From a checkpoint of a small image diffusion model.
Model: 4.81M parameters, arch unet, widths [96, 192, 192].
Training: soap at rate 0.0011, 38300 steps.
Data: trained on histories of elementary cellular automata, time running down, 147500 training examples, 33.2 epochs.
Rows from block 3 of a small image diffusion model, named by matrix and row number. Rows with one number belong to one channel. Each number is 128 + 24 x the weight over its row's rms, rounded and kept within 0 to 255. All counts start at 0. Numbers have three digits each.
After each channel's rows are labels from the 100 images, of 14976 (inputs lightly noised), where the channel reaches its highest value: "top examples" is what is common among them. Only what is clearly more common there than usual is listed. The data: histories of elementary cellular automata, time running down.
# convs0: first 3x3 conv (model.mid.1.convs.0.weight, 192x192x3x3, each kernel summed), inputs 96-191
# convs1: second 3x3 conv (model.mid.1.convs.1.weight, 192x192x3x3, transposed, each kernel summed), outputs 96-191

convs0.101:142125126123128128118124140124124119124127126126135124115136133124135128128126126121119124124119129123122130126130134131126129134126130132127130135128124134119124122125128083121123129132126113121129127116123127133128130127126114125127122125122127124125121226124125128130131130129127134121
convs1.101:120125130183124082076122130172169114129126094115102110124120145132130148128137117128143139070134127109151127123128135121131125120133105138126135077122121116129126126138122129128133116132131149117130128143131134136125125183123107124130132118117124135112128200133080131129131035127076124133
top examples: 100 turns on; rule: rule 145

convs0.88:182139118157105129117103105131132150129128124144139197218130127147123129122119132145130216128132123123132124114157148116129127118115161110225131137175114058124135129079130119111243136141159111151152121130130107067130117129129120137123115129127131149119117130132120123144103129174151121135
convs1.88:135127133110115121135134118131085091120124159121123116117115126137128121139125095123125109064125099128116165083121132131121111121127117126098155118107130145109085116129112120128107134121136116117128131199116129128158121118075146119085106130150133111129138118127126126135132192088155123132
top examples: 111 turns on; large cells

convs0.96:103128124128133126125121128133140080134125124136000128225127130125125127123120132183139145128129124105129126125125128126128129124127145121196129122126144127121121138150132133128145135139155122045121122110128119192126122130137123142126126131099128191130130120137127121119127127122188130119
convs1.96:119129139185118118110131147116156145123132110132130131120113131113126143134113132114124122127119057083148141124104106127190125126135148101150128122122128135131118142125069142126162146129129121149181131151116125152125137130037134180127091128134130125106119142149127143140125162112167121154
top examples: 111 turns on; 110 turns on; large cells; 100 turns on

convs0.175:127128127127126123138148135129034181120120136114126126128131130128127133134064127140122153130132130126124122125134138147123124133128113115128129120134123107136097123125124143125125137122122128180141132088131131131130136122131133129132131129113129255126131134115142136129126131133136124132
convs1.175:112151140124127133117130120125138146125129116104138112132142083127116132108088107143128137148121126123133127117061078129135127141149120111129138132118133141143082119143146133132119130117096121116121106183152126132121111129117136139125120135130127251127151124149125122151127130115156128140
top examples: 111 turns on; 000 turns on; large cells; rule: rule 161

convs0.23:127127129128121129122134129101122124136130062137129128196125129133125133155122148145136141134123125124135124130109125128138127129124149119251125147127125146130126150165128137131248140128146135108136134119133131124129088127113139129138129137150132165127124131180129129122134132049226131118
convs1.23:125120105118066133099128135123069128124130144124132118116114128111125123146116139123125139087133118136108135105150120143118126120127095121145119118099124160143082096096139129124241126129139118103137102143140137135143126113122130116138117123130128125122142115172126132133114212112123137129
top examples: 111 turns on; large cells; 101 turns on

convs0.73:141126126124137131124121122125111123173121122129125125127126127123125124130124134008122119134122133123122123128130119089128129017133124131124131120123128130116126124158124131139122245126243135139130128127121125200118141123165122121130137124121127119125135135129122121123125117158112129138
convs1.73:130125109124109102130132123131103118102113122168131115119110133127131129137127134123126123091124119150145115113119180105162125120127131115158141129125124124132108114145123125131139066126140132186128132145132131119172063132122137124129133123124134109117140125160102132117132130100126122129
top examples: 111 turns on; 110 turns on; 011 turns on; large cells

convs0.9:087150127128161129125124108126116111132128165052128124124128129123124131166113129133116136128041133133155172133115123123125127131122243127125129128128125104176123108143127116116099125126118035062130061138021109153125088131139168128069131126119119150124124125186127126145117128109149132101
convs1.9:136120158158134113143139078193051127117128103178126101087127108134116118115099135154120106105125144155088122143129122156125125105132105120142155128166131118125113127147142128160087082128122137121128093137191129146129139170147160108111093128061104130121141143130102120096131136134142121108
top examples: 111 turns on; 101 turns on; 110 turns on; 011 turns on

convs0.147:124137123129135140150122136128123124135135141144126130125157084129151128127125129115127129130129124129130126134133136179129129142130119121129127128133126126128126122119128123116129128129127137095150128127130136141143134133132126128131121132132128123134136145129121133123129136143132126126
convs1.147:131126149138130081121143122129128116114130135126116138121141149138128105110097137118135112125131127125137125141129096128095135111124124125123123090120120150158130065131131116120131158130194131127135135114114126133107128131112128136131115130136125139120165149127109122124121142138122126109
top examples: 010 turns on

convs0.83:132124135125128255130129137132129131131131124131126130125128124128146170127132130126128126138127124126128125128125133133137129168124131126130122137131123131125132123126120131129133144126136082129149127130125128125145134124120128125129132127130124132128079129131123129129129122130125115126
convs1.83:142135125135135086122132129142124128136122127148132126131127104136137134130130109119123126123132149136134133138132136125110140095130121123115122124134125116140130121121166121134133114127145123114126132123131125133107116122139138129117123132123126131129121133122125128124134126123124131132
top examples: 010 turns on; large cells

convs0.109:127124130130255126127123133134180124131128149130126127123111128133127152138111129123129116129128126129124128128131131131135128128129133152117126135126129159131135184131127132135131127127129121120127222132132129255129120130137135128158131130134134130128165130145127142127122127121170126127
convs1.109:121138181120130132133125134130129135133123102105138121150147130136136149143129140142146089122119138127130073131204140119128106131123142125126116148137139104148127114078123130124131126124165132140125120122134143101133169129126119124133070137124124135125131120164170110141107129189137174123
top examples: 111 turns on; sparse start; rule: rule 165

convs0.100:124128130187127127133127128130033125135132143093132122128120133124132135132130128135122125128124209137133129148113124145128129145138132137122141131255122127123129116130154131114137169126127124125127127130128121126114121138141129127122135122121133122144131126127138106122092148084124129122
convs1.100:072130133079123120123129105208126162112130133092123128133124119122122121129135070109135163115146130085123138121131112115077115122139127122127159138202130186125147114129133127130126144123139163066097164186124161116123120142159123127075179125094084145122121126164122084160136169146100040101
top examples: 111 turns on; 101 turns on; 011 turns on; 110 turns on

convs0.38:108126173126135112150126126128131125145123123124119130130113144120120116121141132108128148132133126127123137119143127126124125111126124131120145122126135123128123091255126119120119125130118118107112126141131125145120255126167129123128132128129148114125128131122118128129135131125131139131
convs1.38:139100122126110134102119115107136139071137166136124094117106123153140162138133123117121117127130111130124123115117090117120110097133112115149128126101126110082147126130139118128131084121137148131144113142117117165112127190135153123120126127115118130122129126172121103127116110172111099123
top examples: 111 turns on; 110 turns on; 011 turns on; 101 turns on

convs0.26:115125128130096132123114123132199144123135119135126128128135118130124140161132136139138114138134107102127120139119136126134126127126136119142121136209141157138118147058128135127146135136128139108133128063127127160131146118083139129077126134133184228128138143159057145135255131139159142127
convs1.26:111124137115065126120121083121136080107126129120129148127126125128121131110123118151127132114126137117120131127049125124123118127130122114141135132117129122129115107137128121127138135125124130113091138120116128130137124122135122133076127124127123178130125127138129120108035145118000107137
top examples: 000 turns on; 111 turns on; large cells

convs0.75:128129127125131130130136106178109114130130114135128134193129127136131130143123149163136106127132124131131130117128128132130128132127039123227117132129134145126158145125135131137240144129151129119132127130129124109129126129126139128136126131148123193129131146068125128128133125072140123122
convs1.75:175132126173129106117137140132077118131140135105148122131125150135132144149111143070128122065124070145140129121110109105138120125123085144214150139111114144131124142107137133124210148129121110160126117141131103143116108110134131123120097121135141143133118111216130137136108164110116137101
top examples: 111 turns on; large cells; 100 turns on

convs0.21:138139129128130067148128126124130128126128127132127131129106198130000223135131130130127129126126127126122126128136125134125129134128129128126127129127134133121130134129123137121126122122129122139140130131127128131150126129129128129134134118123126130131111130121136125125130125133123129126
convs1.21:130122136127134116128140132135127122125127130133134134119133255129000136117132125128121130134118135128145124118131108135130133134124121126117124133126126097128118137134137127128138122129151123131114121126125135130133121129118128124129125131132127125126124127129125127124125130128132110124
top examples: 010 turns on; large cells

convs0.140:130136129130129127168138000131129141125186137130135131133130129129125133140129137126133132130131128130131127132128106126038128123132116108129130118132131134131129111124135122130122135127116128140132134127129131128130128133126148130129126124219128128126127181127127126133125128138129126132
convs1.140:100126133140124124129129124126127123129255132088119129134127140135122141115151144138132127124123128129141117130127131123135025118127122162130132133131135127152130123122106122128133127138120107126116126125135124132125131130128105133131137128118117123126130131126130138117119122137106091130
top examples: large cells; 000 turns on; 001 turns on

convs0.25:128138122117122119130127127125127126125127131143121123132118127128119109126128122122128127121120255130120130135126126117125127125153131134126124105125131132102128116133114112144123119133126126134130126128110119129118126133128131125123122133126101126120109129125179255123130113146129154131
convs1.25:150131122121129132142074132122142115145121136138133139142141139141129131125125131085121147121132255133144147150126127111132154152145147112139107133110146138120176094139112127112122136134114129123128087114098105120157126145102112126136103147127098141112140150066115129136126140118124103108
top examples: 111 turns on; 011 turns on; 101 turns on; 110 turns on

convs0.131:126194132129131128127131129129135138124128124126122132139128128129128128126130128129132128133146129130146129127129128128126128128129125129129117129129160126125133126124133130127130125126126130130129128139143126128127133127125136135129124111132130137127125125129125130124127128127135126135
convs1.131:131180109121130126128132126121123121152127130122255127133127122127122129135124124127130127128136128124118134131131132149130125122122143130122135127127255127121122134130122128129128131128126124124128130119131121135133128125145125127127123210105132125130126136124129129126128124128131137125
top examples: 111 turns on

convs0.52:255126137132119138126126130128129128135127121126123130125086129121029123125127135132124126141122121124118136126127130127128128123129148128127132127133125131152126129217132132122127127130189139255201128118126131141000132132137127121134131128126131115126129137133128128124137134145126129129
convs1.52:129126135110141135128138125147126192128128135164142124131126156143032127134128124104131128110130091129132130127133125093149117255131123146132125138134129137143106118134113129132119123130127131000142126122128150136134129131109136124070135131125140162129125129121124110132121137123130165121
top examples: 010 turns on; 110 turns on; 011 turns on

convs0.106:112132126110122132128139133131132127130130224210119138125143129041133130132147127120119115132122118130119128186119138147128125133112130132172129137152140136152137124141140125104139129117127135099134143137129104108120127153133127126159174137111125139230139126136131136067132143132111093064
convs1.106:131127129122170127128128126119095138132131255129128133115121111031130134126128132143131121131118118140121132126129121158115150130164116128132128153123156122146118141137140140167128128123133168137129147129125155127124146152129125133124095129113133128100135124129124126193133093128125129125
top examples: 111 turns on; 001 turns on

convs0.150:129130139116124129123132126255125133086093134120125126121140140131125074124134117114133137215135129134131133122166128130117127132139162132134127121125132110136115126120125119138120128126138106131139132145134132121126093136065147126127127132144156140129142126120080130124127118127127215139
convs1.150:130127123111111113086101119107130124129129110132132112116094122125129123051133129149095131121133090123110123122129124104142126153116143112138107113130125173144118128128094114132135089128142132141134132141121110127123119123131160126135115132136106123106129136129126165110121113138119061122
top examples: 100 turns on; 001 turns on; 101 turns on

convs0.20:138129129127127124132133139127083137126127149127128126126128130130129127127156127131130120128130130127127128128123127129128129131129100140127128142129130105126051130123129132130128129128128128130126124178126129255124124129128127127125129127128125255126127139120128127125125128126165129130
convs1.20:111129061102018126123128095129141127120125128102125064117133121131132136120124123138120132128130132114128129125120157117138120130122124117128113113136136095119037148153126136110132150130097131099116138182123137115110161137108128131130129138127109227113138113158126180128129097147148111134
top examples: 111 turns on; 000 turns on; rule: rule 161; rule: rule 165

convs0.42:127127130139130129125128129127128129126125131131130131128127129142130124135129128135128129130127128127127127135125128125128129129125129127174139129132129127132131128129134127139130133125126129128128132128133134127126124000124126129135121131125128127000123130130126127134127107129124122158
convs1.42:128121124147114129127122127123127127140128125129123128123127131075133121126136129133122122130127117131124126117135125127113130126151133127140135129129138136121124122127138120146128133128136132113130122138119137127132157131119132125119061131129147124063128131122130136160121092130139109132
top examples: 111 turns on; 011 turns on; 001 turns on; 101 turns on

convs0.126:128115130129124124115125130123132120133142126124124133126139133134127128118135133129132117129126129123133126133126128123135127125130115124136132126128132130137133123129132123130126121120122126134133128131128136132137118131128124128126126126130132127137127156131129128132128127127116127133
convs1.126:123130129162144118054156130127156122136184093133121136113136136124122140117161116121129132136108134114127115145126134128088186135138115128133121070119123117136126124130118129130131072126131099124129144126129099121149138118116132125129128091129133150132123210133131123143118134098126142151
top examples: 100 turns on; 000 turns on; large cells

convs0.121:141126128128093127132131128128146143132129130140125131128142128137127132131129130125131128126124124126129129128155135127129128127126130129128127132126130138126124147141129113130131129126134130136128125125128126117129127127129131127130127129144128255128130134129128124126255126128127128132
convs1.121:126127131128000110123125128125141154134126134126122124126125129132122126121133121133123133128126121136121110122122141122130126128138117123129130130123127085135125116130129122134127127122125126120107129142137129132126135120136122131120131140128118117124132126136124162129234119138152129135
top examples: 111 turns on; 000 turns on; rule: rule 161

convs0.98:135122115124131122128132127118139131112126127140129138127129126208128130139132117143128129119134133128123145216114129133117129141148125133186135121121119128102128118139130147124115158114128153135132148126132091133115133187106129127123118127120129147245122127138122138105172126114104114119
convs1.98:148126131140126128129132124124121130132126132115121129127128115105134126131125129129129127130128122125124130138137129124130125132210144126123131130125129138126128122127131133143125135128131131022129126132124134130137116085130129127132129127128128119114134169117127139174124099128109142123
top examples: 001 turns on

convs0.12:114145125113120218125141120127126127119146141123124121131125108127192116121160135076119138116127132131120129131116125162114129207143085130128117150126117124125150119116127130141119130129119128106183133158118109155180125133136128128118148136123126133125106126148118129103135130117122133117
convs1.12:131131125129126095118125126118127120126134135125130128121130129130000088124128134127089128128132148119137134121131125120113137113128120109121129128147129000137135104132134119129130143126130124128119136128122125126094129129127132128137129141129119138123140144134120139123120127142121100125
top examples: 010 turns on

convs0.54:033129131128138131123132076123141163164123144126130115127127127126133130137142130082127132150128127133134133129104142132129127128127154101137126132132120138130169120077129153124132125131131111156130137134127129081131133127128127127162126129151130114127130121152128128126104128150146127125
convs1.54:127128140094085133113127105170079208123139128101135107149078149130120120149131126126121128165128115130140126128095105102118103126138115139116094141133114095133058165128115107129061086123137110113121127200109118128121143136129131095136134169123157136119136128092090118119113129115082103126
top examples: large cells

convs0.172:124101128135128130126124125128122126130129132126125126121129126127130128128125127129130123133255134133138126127123126129128129128135123131130128124135124123134128125129132124135128125140122130125131135125125125120127133128144120133128125144121130126128129128125132130127122140128126134124
convs1.172:126108130123129130129124124127124125130126128126128129127128097121129129128128125131124113129255126131124129127127133130124127127128128128133157128121134128128129122130123127132134129124131130129128124163115124129135130127128129129112128131125129124128134128130129128128129120127126128141
top examples: 100 turns on

convs0.1:034129102127174130129130120104171175126129132123131126127122129137126126204137128133125128047128132125128178127125127127128127133131105181126131129127125114128137126226125161131233124132131207126106128163126123153126155132134125130129126130121125144132129147076121123129125127137149129129
convs1.1:123129137127124121106121106218111123112157141124125103134115121087129117141166118166131145188131117128187118116189140138113133118138207109132123125070129134131105208091112130147116106127133049120099125127129132131112130126113141124130125122162125130130133058124128101150125132129126071133
top examples: 001 turns on; 100 turns on; 000 turns on

convs0.92:125120123126120134124135125130149120137134111131133131125118116128130118118171116123255137129139130124131132141131130121152125121118147124129125119133199135131135132144131151140115106127170134163130106165134125124123124110125126134119122133150129141175130118097126137127135123120120128139
convs1.92:109128114115112122132133128129124120124121125125126126122128129120126127122136127075217116128119139125112128132153134124135125122116128152124110129132111133126127131131118129123117096126122137130130142147127136142121148133136131122127128116133125153115127137132125130134123125133130130127
top examples: 001 turns on